config = dict(
    dataset='rendered made-up planets',
    objective='v',
    tokenizer='word',
    text_encoder_width=128,
    text_encoder_head_dim=64,
    text_encoder_fused_qkv=True,
    cond_dropout=0.1,
    head_dim=16,
    inner_norm=False,
    muon_scale='original',
    batch_size=64,
    epochs=1.4,
    final_lr_fraction=0,
    warmup_steps=420,
    adamw_weight_decay_other_params=0,
)
Rows from block 3 of the text encoder of a small text-conditioned image diffusion model, named by matrix and row number. Rows with one number belong to one neuron. Each number is 128 + 24 x the weight over its row's rms, rounded and kept within 0 to 255. All counts start at 0. Numbers have three digits each.
After each neuron's rows are labels from the 100 texts, of 14976, where the neuron reaches its highest value: "fires on" is the input token at the peak. Only what is clearly more common there than usual is listed. The data: rendered made-up planets. In brackets: how many of the 100.
# fc1: MLP up (text_encoder.blocks.3.mlp.fc1.weight, 256x128), inputs 0-127
# fc2: MLP down (text_encoder.blocks.3.mlp.fc2.weight, 128x256, transposed), outputs 0-127

fc1.14:147139172129107153115143116148147103137172115145132135117080114103127088113120148107143096174137095124130102122170153181133133151150128129107083170147122164131096125114180109128110100119173131180159134150107153163125096160128111121159134170115158108144079159073098126105126122133118091127144142126151132129137114084126126129130086101115112127122128103103115092122158116123137143158162
fc2.14:107121109124166093138106135108102143116079158115129117128167160160119181156126118160118144090127153131134139112076103093121104091109122137149189100127138101107148132134076137140143152134095131101105115107146107107131171095125144134086134101138106142115179107172158131155132127120131153120109094119111109137125139177115129123143180151149140136154130160166134163131091134129131102100096
fires on: "rock" (100)

fc1.204:162103133118113101129082108137099137114097127123152107121132109151142184115120090127155133141132108130098138145072159114134109166159122082118089129083154089126120125122155106091120109089163171137111093128128139106067129141125133123134152148164102117139109105179147133166130115170171170156115146133146122128164128123136125095122161111145106158113161155139120122114120147102123115168160
fc2.204:099156113146153155136158125135150131150177118123106145114117149097126057127134143116101114123114147118162132104179107143121141087090118173142169130183115158131151128127120148159119143166097097132151138125130115139191122138131134141124112120095154135110149149084109134081128141080069081098130138135107150120101132133128120160151094144113143104139094116145132136132134112161121131086097
fires on: "with" (100)

fc1.195:109139136157087102134141143088137124087087141115135117102143107146124129066116129143134132137113151139164127116097112096151109142116140193134161079111121151131136130147160123111097096130143090096132138158109132080159137148155081157147129131148139093114157143107126137178096111188127140135131113146111096157118148150096167128139126152134141118173125124110118155110127115091070142147143
fc2.195:159117143123161137182145118176159123140151128123083131159118112103129161173130132144107131140134136096094110134129096170136103152175105127167119169165122107102130094100111129160133112129129144164112128110144125163088127093094130121108124122140135131141119127098131152067148124108122126102072121145147098126124053129147128142088135099144126133105120109147132090117133146176148162144098
fires on: "moon" (100)

fc1.75:158107114148176134097127150092109206090089128150114119141134139154126118089093152127108140165133151141120162117097114151116125133113111117182153107104152108123138116160131129159150120113092110134094144143126130101117074130148158147121125119116120124135102163137111152117144110131148098114140095127126137161136107093159127103150086131195089116118167167088100134159106158126141154134132
fc2.75:115135134113078128157129105158164068170167117100145134119125123115134140171152114143151116086117111110148090138143158116138143124151153140073112154150098150127114145099129130091123135142166146130159106121130117160157181126112109112131124129148127132118145093126155117141108156126118155142117161125130120090116135171102125157093179133062165148145091096168145133081137114123124105100126
fires on: "," (100)

fc1.165:118178112095104106134097145133165128151095084153115145123132140107097120126117130204148116119131062149127134102120112090158085152132137096127142091141149150109110129098172099143138132143174137093126104120118158111101120169135098137136142153081172147141122113137089132132126111163127133098103153143143135151135115087103138129160177137132129171125127137127152153164138148113117130097106
fc2.165:131082148148131119158154109150069151113160192125129117165122134117125160120147126102123134170126163119107100134162122161100131137144116153138096137132119112137138116161112141129120119116099154175140156119172127128118163104102160116128116125173098106128109170114125132144151164093175131157152118126090148109129133162154138140115097116150157060097092115138108076096114120151141143146126
fires on: "moons" (100)

fc1.55:103117136098111140151146117098129141136100165112109135101159155135140138132143137108159114091105142145162130144092160154100091152053119116170089139124104111162124113129152132109103139152126158103145095120118147105091129114117130117161154113178150124162105101126094127106099136132109160080095117138159117151132133140147135125149187091141152170130110151137164165120138150100104085109123
fc2.55:155142137174155122118112143142121106115152085161147125151104094117118101101094105146091155151139104130106131128154106087154153093202136129097149126122151135098128150124118129134156112083132113155128157135115108142172135148137123142089106144072115141088161143137159121175158111129142098169144145130096141101108122120108110124108079169126108105113135106125115108142109110161157173146140
fires on: "with" (100)

fc1.180:165113113124101135123147123150145111166134140120109119125100143105129134139104116158122104090174098109080172141092146137186107137108136114112107123154167124122149137133133135128117161141089089144115130161172067081112167115091120100100110121099129137155156160118127160139123111131134105147142073153107166168098131116125140111138125136114093139187144167142104115139159103148125126143112
fc2.180:116165141140146134138117120130113177087130143141146130107155117142119123125167158113118123161073144152178084110178105115075163110145125128147123124112104142126116141142098128147123083116173152116102114108101166172128102142175128131166145114131152141102095104153116099140126143163144157119108147147141066079150113149124111163150116130134149105092114094135127153128090154117129127105146
fires on: "," (100)

fc1.85:094161158099124113150143152114114104163154119109151143102103116139132102153124109132132117106137137165126111093105149100126101095165155105129141110173099134096177080089153158153090119114154119112126146123096084117121107117106142137120133111113150109101178132170150107152118149166153114103116132106170080145121116136146111112138123130106150185148098136110167153153137161116073119132139
fc2.85:142115134170115139133112121108148120131089110169124137121135135112107141110112119150103153131127148107149167130107089175140132145114084146107105151113127127146079172163115105140170121130104154181150085164144150128146162156137116131107134163120128118155118115084112155128138089105080153142089116137103148109127119117103141098134131118134094073098121118155141123103109096148208126118099
fires on: "moon" (100)

fc1.243:104173175117144129135126157131153129118137151118138127155105132085124121111120130114125167130145129159158117125152163146123105088127154145168129120075107171086103124148134123113120085168132115145127151123128111114060120137115114146143111145135115118126109126152077112169161115166139088154120162146119150160144102111097088083146100121134165131140140134099115156119117172098072115091136
fc2.243:150092100142110125146136085117094124161105106157123130095131150157135119139111118146129109114113126091119154137093096134158140159141102097092113141179152087162146124099131107141123161084128159138120104132133139160185158112136135118106161137110147122150154123122171144108108128100107167103128083118150108078123126157152154163098155122135086131115111133143141100134154076153186128145126
fires on: "rock" (100)

fc1.35:129150125083136137079132147109176178142135154100155116131119126098114101144124114111149105110129134141144157120109143127175149118126154137120109120127175136115104105171096133137059138148108125131148145125090118157154139175136126153114086116109129129108128107109111109133147135138132100112126097101130155161134124142100135135108194131094114195140128118083169178083102106137101116127130
fc2.35:140111147158121108184133117148083118119111135141088127157116144136132163136126136143121149156145126100080085121162090122082083155135104114138106123141107111136161143102141120143155121112155133145122143103151138125097132077107114076166155132163109096129107154133106139132137143119148168142119163147119103106131103105139135126139064134173164072118119112162108078137148173136131147131120
fires on: "one" (100)

fc1.158:106141185171114121122142120081105121125115139119108154111134120133115130165140157108116119127159168115097134116107124131125110095084114136098162130128142143122117124142094114118114174167154128079192140127150148151129152154155134106123138090152059120147159136130121075152135114165121128135164124114105096107136096142118104135111123093170153096156157082097144135162103130139135163126127
fc2.158:147145099096134145155108121178121181143166115133160091137130136088144129075076095129098136136107101126109127155138135164134155140134144115137126137115137115111135109089145142170152099107111133137060146119128139139124098094122137119090140162101152134131126124141150168086141122099123116126134126181145132121126128124154119149154147132103119163072111175151099121098186102110139102136154
fires on: "rock" (100)

fc1.251:139105091173124126138149136130113135091156123120157121145116083128108112118167110141143146102141123103164129143161077121145162089115120122114147099079115124151157153104124145182133092146097115125136127122149183137084155147104101135097134142123124129105117111088157137144136138134103125110123154158150167108067118115157130159129152141142091086116112130115110133190137147112136080139167
fc2.251:115152157085127140121108114139128134172102144106082121124139169138155132149095141128109107165126129133089115131114174131107110176132139139143119153182141125116092094130136096077131151118160127129131128128099078142184094110149140126163128147126130134160127150167100134111121121113142139137137117083112084131189132158105117113120095117123150178140133131128151125067115117154111171104108
fires on: "<end>" (100)

fc1.182:120133127162122139118115111096172092106096081147127141108095117103140122139124123165127163120110124156098144166161117149170141138111120149109182111118145125116150144128091150175076160116140109103151150091098155097138138118094068165144136133149177155143134133144130091114165146116147116121155121127119112120105133144116148140151122167146101117086093077113154128163121133110112099120101
fc2.182:120119141090123119137145151156088160143151167118136109168153153164117127104122134106140100131136127106170109090114132127102108130151132104134080140125120127151099108139167099077189090143109138149116119177157105162115121140183183102120120113094075092108114122109128158141098102132115144132105150109152151118146137119133122129110131090112160139158145184130111123105151123149149148114153
fires on: "desert" (100)

fc1.33:131151128093161115138147164182112070113135148150108145086130169114093169178101139103133137166120148124145154093144146109140142074141146116163125137081130107115144143126121086128097128118138094130117172129107090126127124174145101115116110113131146145121178152157100143150093123116110152126128161180111127133144142096126092134108115126125116122098146152100158135125117151099113086113093
fc2.33:121106162174100117150112081063130162147132137103137133152115119135148109104147119177129114103144141135114095165091082162145112179113118123095113128158126141126123102134137153148158090150120159159139081143138164116104152095103149155127171161126143119164093101106147132128139115144158120121109079093132111122139103178116127123128126091124138142166079115139115133121105115131139154136159
fires on: "rock" (100)

fc1.122:097128078116148091123144178133090143170128159140208102123139086115137121137115136151134109083107080122120145124102116113164160139129132112122129176092156149132140145129107139132137135139078112092126131135103166168105145115178133106116134155119138181134152142098155127146115158114089139128124126114103119149165177128123153086099117136123110125114108152112125122132139095155143124093145
fc2.122:131109144147132114124115081146148122128117108107072140186101167131157184171165118149100133172158177127085117161143132165115117108157122114142127098175118097127144115088132133112137115148159147165119147119189139106093132105086127159087125105135138113118102120172126143132140129111142121127124129126117145135127069156098086134148171124133149104135105109144117106124131137142126134140108
fires on: "lava" (100)

fc1.175:127136102115100154111138144137150129126138166155122132111134128112151133172133114148139155138124126151100125101160107148126131131103164189110130131139151121124101152151139132104134122138122110051110147159128125103121141076142134126124117098105183133119102156172114139133127119175102125100142090080149095085096137135102169113161129133119111134109106124178118104208107100133151111137097
fc2.175:121130163160146103148111113134101133146138099114123129156128134146102143089130146134113117123148137107146127172100146114144129126155092087152109140118113124136170106121116129157119139109147146214149131086124143147120115168093130118118141156131070134122149127087142133126134138082168130165112161161096160158138115107161098135102121114150150120144128141085149134038142159135104144120143
fires on: "desert" (100)

fc1.207:148124105145132130115139143148104132177115133127153129147114112140149129137124119103139129133164111133135096140120110151130156150131119120123129122151125150096144173120133087117145102108121135140120138144130108140111134165087146114147094104103174110117121172154120168086123092071140117127122064127112082126093165092110094165119098164096149113127088164131103151179151113149179152179144
fc2.207:120116138111116138137093103132164119102146135119122153083130155124116140142117132136097142137097156108128142106132142123118112119111101141147115170133132114161131108160153157152135163137162113138125122104128164106151100096158091134095148159123092141111122111087130130135142147157071105135135159133162167123188080152146148087150153113167097118134141093159136099079126144139078097085084
fires on: "one" (100)

fc1.57:130140147114150164117142168174103114146128103142101153112129122139104109130141107132114117105120098072156160148129140145166124139099171145168132127098136128109155126161150090105178100126066133103125164110130137097119144108137107152144147085144119135138118147153116113113121085125150134106156100136119133096121147137129125104125111162117134054126160114141195125175164103153096121124142
fc2.57:134131109133101093142110085088142140115136153132144095145134141120166141132121139133143137145113146187107099127125116120098140126156075109091127135151125130151106122103093156158089151118190122160126106132112108156124121161116138103084116166082144112119133116119137154133121169112094124136107162123131124161129119110140116166135166084137114193118096151125072123083089151100147141114120
fires on: "desert" (100)

fc1.179:105157172095130131095142121118079127111114148116112145127117131149106118096133119115168128143149150147111134135186085095082108123061138108131116108120115134151176107138101118137127128143167088101142149136112139126110134141122137089186137123183117123075142128141096112150128130172151125153157158144109103169143141116136139152148118152112162113172165119129107100122114140112073122124140
fc2.179:099165116120133106114088120151119163135115080100137125115120132126094108120125127176132159081124120121145142121117140174173148142149085120116105137138139127092112136152104107117153136122141163156097106133149159135140107119131128161114140127090151165132135115132182164070161114108087110121107163119152147104113110161109109127115165150094095181100106134168125107149119133133178165124101
fires on: "moons" (100)

fc1.151:129078189100105151113134119090130129144100132140124116138145134101085160110120106142129114146187151134116106134116078134099119150124094133110149134139142094158144150098147128145105153139166099117136100151088155112132161106104134104154145160123101133109146139099075104163152119116117116124137150101120133125134148161115146089195084165148167114142141082134138129089132137124089133130114
fc2.151:129184099107174128166144111160127122122175099112147119126117157154158131111096138098097137100086092128111140140150178155155155104137168115123119152125146117089133127149088118120154114121111124130101164097146122172147103105137117126092119116088121109132120113140166165103116128161122140115131098186152121141115104077140125175109168086128120155115111154135138142134147113116171108120148
fires on: "desert" (100)

fc1.63:138078125166134124095148130137112146145109140117098151155162125166150106138137135154102136127099105111162131120181116101150173136111123177166140157131094106084163135142107135161153105098100169078121129130153145103133142128099137140124104107121140146110087148176141127107147104145136149076148126104126131099088133105160155110116130133130128083100114113137184144157099101113108152104127
fc2.63:119184124090134127155103129116139110117153103147139111101082133104120146117121112122145137133155162129098107150073137156113086106136129084092143111145144154160087108121129132084127146152165105183133128111104080141114122144155115123110159149130119115154154116089112130153107159109109107177104138126139109129153118147090094157138130130128116173149127164120072104101140158162151102156117
fires on: "lava" (100)

fc1.83:177118107116126159139114118169130139086112147092139093142087102139147126116107143123091125100086117126139093162132135095095152119106164153151127101136081119138172149155128129107137106101145113120164105110161158150127119137108176122144108121162125119076111151123120150160095147142137119081119124158111120131157147065135120160130116115107150108147151112096136151061136134122103112110162
fc2.83:083128149158117095143131142059133110170112096178129170101139151127097130139131111151122164133149146113134162091095126172168102121162081113094120147138142141108094128114134127160139124140105157159115114147097098127120153130133105154091143147083126120173156113109129113113163101135108138146114117113157122112110099186104118077121132122158107126111096132132139116166111113149162136140113
fires on: "with" (100)

fc1.98:109118136084099132120118153077144108151106131144124138123118101162095068155134127180163119120113118118130132143092087106102144167122135129132096067141111122155149120134136137114145114114125117145144169118107148140172129148126082157143146152102133127103128106124111133129121158146133160128056131111154175127145138119096139118146135163075113141105096140124150172118151107165076137104129
fc2.98:122127133146083112150124129141116150153134108156108158136112127108148157093091100112139148162149102142100103152156139173173139076148130150122149123120144101122107098152093150148121122090113124139143072160155128107076144166137181125116116082113116132174131161126131125124148113117090105130173104143121075145091148148138105142120154109158137112137119128110150143155098106137176139147152
fires on: "with" (100)

fc1.191:135152099181109110128115113190141101083126100106143120126124156169153078109075160137090141178139098115127155104123109140145167156125117144113143106126149140116109170139154106146134095080111117118116105111105151097121093121128122158137154148098176119148152129108182117105156151123139103077164136144129140131131148140091162132133108094118145146113144127137116116122121134085125121159150
fc2.191:131110156099137139144154116098104165143137165156078141172124133089104202134156122125160130122151150135092094139147105128128099119135134127142109132150118108140145090128095138139119142163175143163144169122132122152134150103114132079127099099155088125099078154122072149129111140117145144170092116114109112139114075109149132146130128136158147086143098099129127114126113141172122144117113
fires on: "moon" (100)

fc1.164:100167083154125099145081100102154177176091115102141117112156112163152090124105115103141101118157139138151128126140126118124142120131151110097146112151079143145150187141146119137127086131091105114128101113089111149128099173121144100145137132181140102136134113142168153122151116122120131123145134125135114157090156093124112093148122146088122112128134170122141169113136154095077110136146
fc2.164:134103189130132157117139131121115080051151135157109146126117121129138153077127112134108147165103075128124098114116138106135124120123112149153129122088178128128105084144107136093132150139134144139147136146153110091152122122137131151124109138087117136119122146110098096124100152124149112148122137110120115083180127170111149182113125136146119138132129117109112123131099078148159185072143
fires on: "<end>" (100)

fc1.0:147115098120109130169175138090115101114108138109124113143139143126139134139145167075145131149112147148158123127112121123122130135119171113130126158122114134102120134086093153125127147129124139146127145120115152178074147082110105141134092108118115126142109111151135126131117102125168171087162134097081128185100129129137131147110119110172100127142139143153143064124179096081186132159139
fc2.0:123159131161107163138078096104115162136097139141153115118115130120098113130097144174110147102131141094125107160151148133100129131180113108132133085156181170139145155122153106132120073168101147160109128113145117122134132125110102146166143147096140118095096105128122143128181125102143148110113072133142153130155160142130160105127129137118158156133100138122071145125117131088078124152110
fires on: "<end>" (100)

fc1.152:163102084121119173133165123172145147070107171130096143183124144155159127090151076137092132137172094142146132121146144126115173143117167186121116129143134152133163114124142086143148122099100108112132159137134117118119121134113147138115123096132149101086094126110134078149118136123113119121134133129143073129114123100145146155149091158126129064130140118123132130120144131091112114113137
fc2.152:092135170153129095123102121065115123185128081152149129083124130101093133173098164147123142117101163104126124128083119161152100118150083085128142135131112116111101140136114158142121103155144169181136086119119142133138140125134114133105140164102109137168161139134113164113145106143132145127117098129119165114142120162099108088095150101151125158122098147112146112119114121171142149139132
fires on: "with" (100)

fc1.16:136085113148143158122110140160089083116135164153118122162156116164128139096149157156181108126127099161162092108078148135113128126116158121154119155113141112152150139147151101118136089075113147131135096140138104105069121118150149127120141085136103124163106129137115148124142114128146138130117169110158116116154134123171118161152135110111129157084098103118165123116146163138141085088090
fc2.16:137174133116119120140143097110160165151133089097121141092107143094143110154105083117077158144140159103096167147168100131150129119138094140093126126150102145109123115100111155135120167175141125136132161101125148136185140144100127142122128169124160124099158121121145131141107155116097108124124107166110141142076114118098132092116113141162134096160143164167105142130095105130118156167158
fires on: "rock" (100)

fc1.156:118155093162130132100135159143149135158106160134087143116112124139143158169124114140133165075129124116162120180112148130153138107133127100100116095063153114166122137127103130135094167104155143145137128120139136146088128128122074172142155126144137144132114115156102093167101103134093123091085136111148117126111143127120146132120172147118123152120133094126139154120060167108109080125121
fc2.156:145097146081154117160114113137098147095136089104152116118143140105147124123118122149130088157101123123079150106145135121121121166127146147153146173207123139076140108125179129111154100141112152143100131104137138100147096135155158101123135143130127098114119124116149171110140148118171148160170128157106165126158116150128122135155127146125122125109121173152091099123184078127147128132107
fires on: "one" (100)

fc1.13:127162122149116116126137145109159161164171092129157133105127134128135110144124135119138106105166131129106093116181134129123114095156153137099151158128149159093131145139112153121131171115134152121118148121122132127134131098150092100124071124094114150155181194132176145101143135127102094124112075085106114097136128142096123151165120128135071157177127131129105100118154106166138110128133
fc2.13:115106128096141132118115120146100090090102151133123126156124121134106156120134140143098149151092118104135164131075094138134140159104119118158112112142120092152111118110118110141116079148120089134126099117138128140103123150105172134132180122146153108082085065129075115139125119129147162148147169171165139168116123112159125089095131124118182096087118110136141152124105135092125158142119
fires on: "<end>" (100)

fc1.222:115096123133119126136127162071133154144135166131139147154137120135115096161100148143133087144080085085124108184092126147101119168143150148095123127097179144129119134119105131125119125181111115128115113103088160111114091131138131119128118134122122136120133144116103104116157123119109111146142124146076125162105177158161166113148135122157136152087115144111135151093101107164112110061121
fc2.222:123146107110146120129114112172126108117133096104136097122106115142133175099142124152114162116140164155117136100165121135185125080121125077150145123169121114118129124121130120139135108090139157133110155124192107154107159112116115140128139120130109123141121109131154154153104132118152132107101125103205126078139070101082101131103139117104119119147106127144121103150175140079144119176146
fires on: "rock" (100)

fc1.220:101094114177085130095106127094121147188135147143133122116123117188136080145139134085131112116161115135114157137128156117131140113151124139141105078108121122153091102129143147129124127111086118149140114095119149174158118133098133123173130151136096098137146122133115135139143167107143116159145126128118133110122149095096183077131093107128116111136145130088152160119165116107132088082173
fc2.220:127123078116151102159129145163086136151146156152110102149093126136097174163149121164078126131147118123102131132153162151091117125152097121162144157118125126104136113158145140124129166126148142171114145108133157173100135107077108090073103140136149153107118134152128140134100100111153145134105095131134142112124083141145105126132141105118111093094117141141144079150078130183141109124125
fires on: "lava" (100)

fc1.80:155137158103137138139148131097108133124109170120102143129126129161148190144130154145144098152114164142089126117121128107097135095132125123111108118077127160140143130164121114105074113148126083142137089129127144131089177118171125141122129093149136103151123151104058096117136106159155148122126133170117143158159122131094150133132132125144127105128164106088112124090157138156057118138135
fc2.80:099127111165095089150113133142168128107165086164109121132123127124094108099118100116110129142150118104167138145168147149179089136157127145130159131182137107104091112108145162159153137082126160119118147122120106148131081137089097137140136172120133132134128118115167122155121139118099162147096145117102104101123136128127121099118150105104093146128070146148129123153147143135198157129136
fires on: "<end>" (100)

fc1.60:138092149105118129081142164136146119127150134121096170142124148114116100129146111148122132081131136111159137151146130135177147137115157154137140128131134106100171152157119111189101126121078150064135120140089131162136104111120123124127107064085168149152094144128121081150130139072105124129156096183125132138135108149092138130114153146136143087123149124124168108152120121120131128142111
fc2.60:129140134171124147165101130102121153139087103126149074135144106158143134111104135116136128156141109154096114133104112133107127153146100094118098114116127135159079117108117166064163125129148127181127144127147106111125147145141146140141147190152077112116156100127118159115118153167152146117098163050115107096109151122170134128138108126131112169131109136127103157101143120162126132105140
fires on: "<end>" (100)

fc1.160:111137146143161103114165102169095110128134116169135135117099096117155102147070189133185164127165133118108134104122115150136152121148138121091119153177136115103146136099156120131151135121099104112122133143143125107107152135128087113128139108087121112119145172161132160099093139112137120129133171136118146117115170115167107144100112155067142134152081179108130138163144130142147129127113
fc2.160:150093114075128165131112150135181163160130153082118102148105159128108140126190092112098127150110133120130104171127135134128116141117105144158131119083091148128131156148125079110134130136144164116119149098135164108123091121127136137095102150118129158150113093118121112156146117125109084105118120120168110128134088156125128107179136168179136141088149083163132131096142132152109145144126
fires on: "one" (100)

fc1.217:118120181119127188158128156122135085115137104100118106140114139150130128133105099146134156118197115170132095089152132128109121155112159115159165085098097116175113126116140155136091142134129080129160124143127161157113130127125095127175127128134083121095123116174099100108144126149154119132125111093155133107122119134155124138176079130129129152125103121092135151116098131129081096135115
fc2.217:145148083127135104125100101132129165168123121151157128110126127102134113118114146126094130109072133099111159164109140163151144115136113084091112162169158115070151129119112111129141092136125183147086126099113126136125131089135146139047156139091107127137131129099156142137137109104108138120121109179150127129129104133128134117100176112125105137111154139150119117108176108112180117134149
fires on: "rock" (100)

fc1.125:125133112128091131123165118095154166169161110107112087149130129083139162156154145111115154138129101093132155153142093110121133125130087121141115102140121126162100132150108172156183138140138102148106144070149168169169139109143170142147114143116131109108093118108124144141151122140120100133130123109123088184130149122111127116086126108160140122162132134131102128089092127107087135097172
fc2.125:129121139130168107129090149161095095074097142137157158114122123175120097110105119147144104131131145149117082099130157135121128114130163137113155139126145132081150108116155088103069123118121147102148106172113094089104111146123089112117142128146119137156159144138134103112120135112135153122119135139138172066141098147134150151182126149126121137083131118112155117160175122149160128164092
fires on: "with" (100)

fc1.253:085116139116163117105111105161162121148127125140102152120152128124170118127151147151119159120114140185137113132126148145072076117120115145157140105090125118102117136148122127085094088151148106124154169095097137087085131141132127114135168088138110131163152070137140099165125095155107144131136100176110176109115137105135134131124138133099127150108102145152133158161103161101134106152128
fc2.253:165117146141092150162133159084119135119129130098161116117082120152091121107085111102141125129149118100130171125107111120170184139126140113093109155139104121171145136100127118159166128111132129134129099170146127162175136119132137138135089165116157118114117163112109173116117169090130106105129161083151063125105107133123139111137097146147119111153154116104124132096151112159129142089110
fires on: "rock" (100)

fc1.82:148124170163126070134119122104117140129123141142107124120116106101135116164141147091155132147143121124114139154107139165154117107107112115075146143118148108092121112173098137088129101174140118144136102105100092119112136116146090125133127104138119118170150132140127154129109148142120121106156157067120167086116174130125154159154121102139132135125095149121116175110087153169155197135099
fc2.82:119120102087126178116117118149156128123129148108161157124124153155117157118101106142096152106111165136138117091170114085101129140159126156158116116119103133153144139093156102134121151064135105121120151108160166102135106122109153147129129141116147136105127136117116114134169123097126105151128114180145054158140103140131108085121135147117136115150135102133151103142178090102133058118146
fires on: "rock" (100)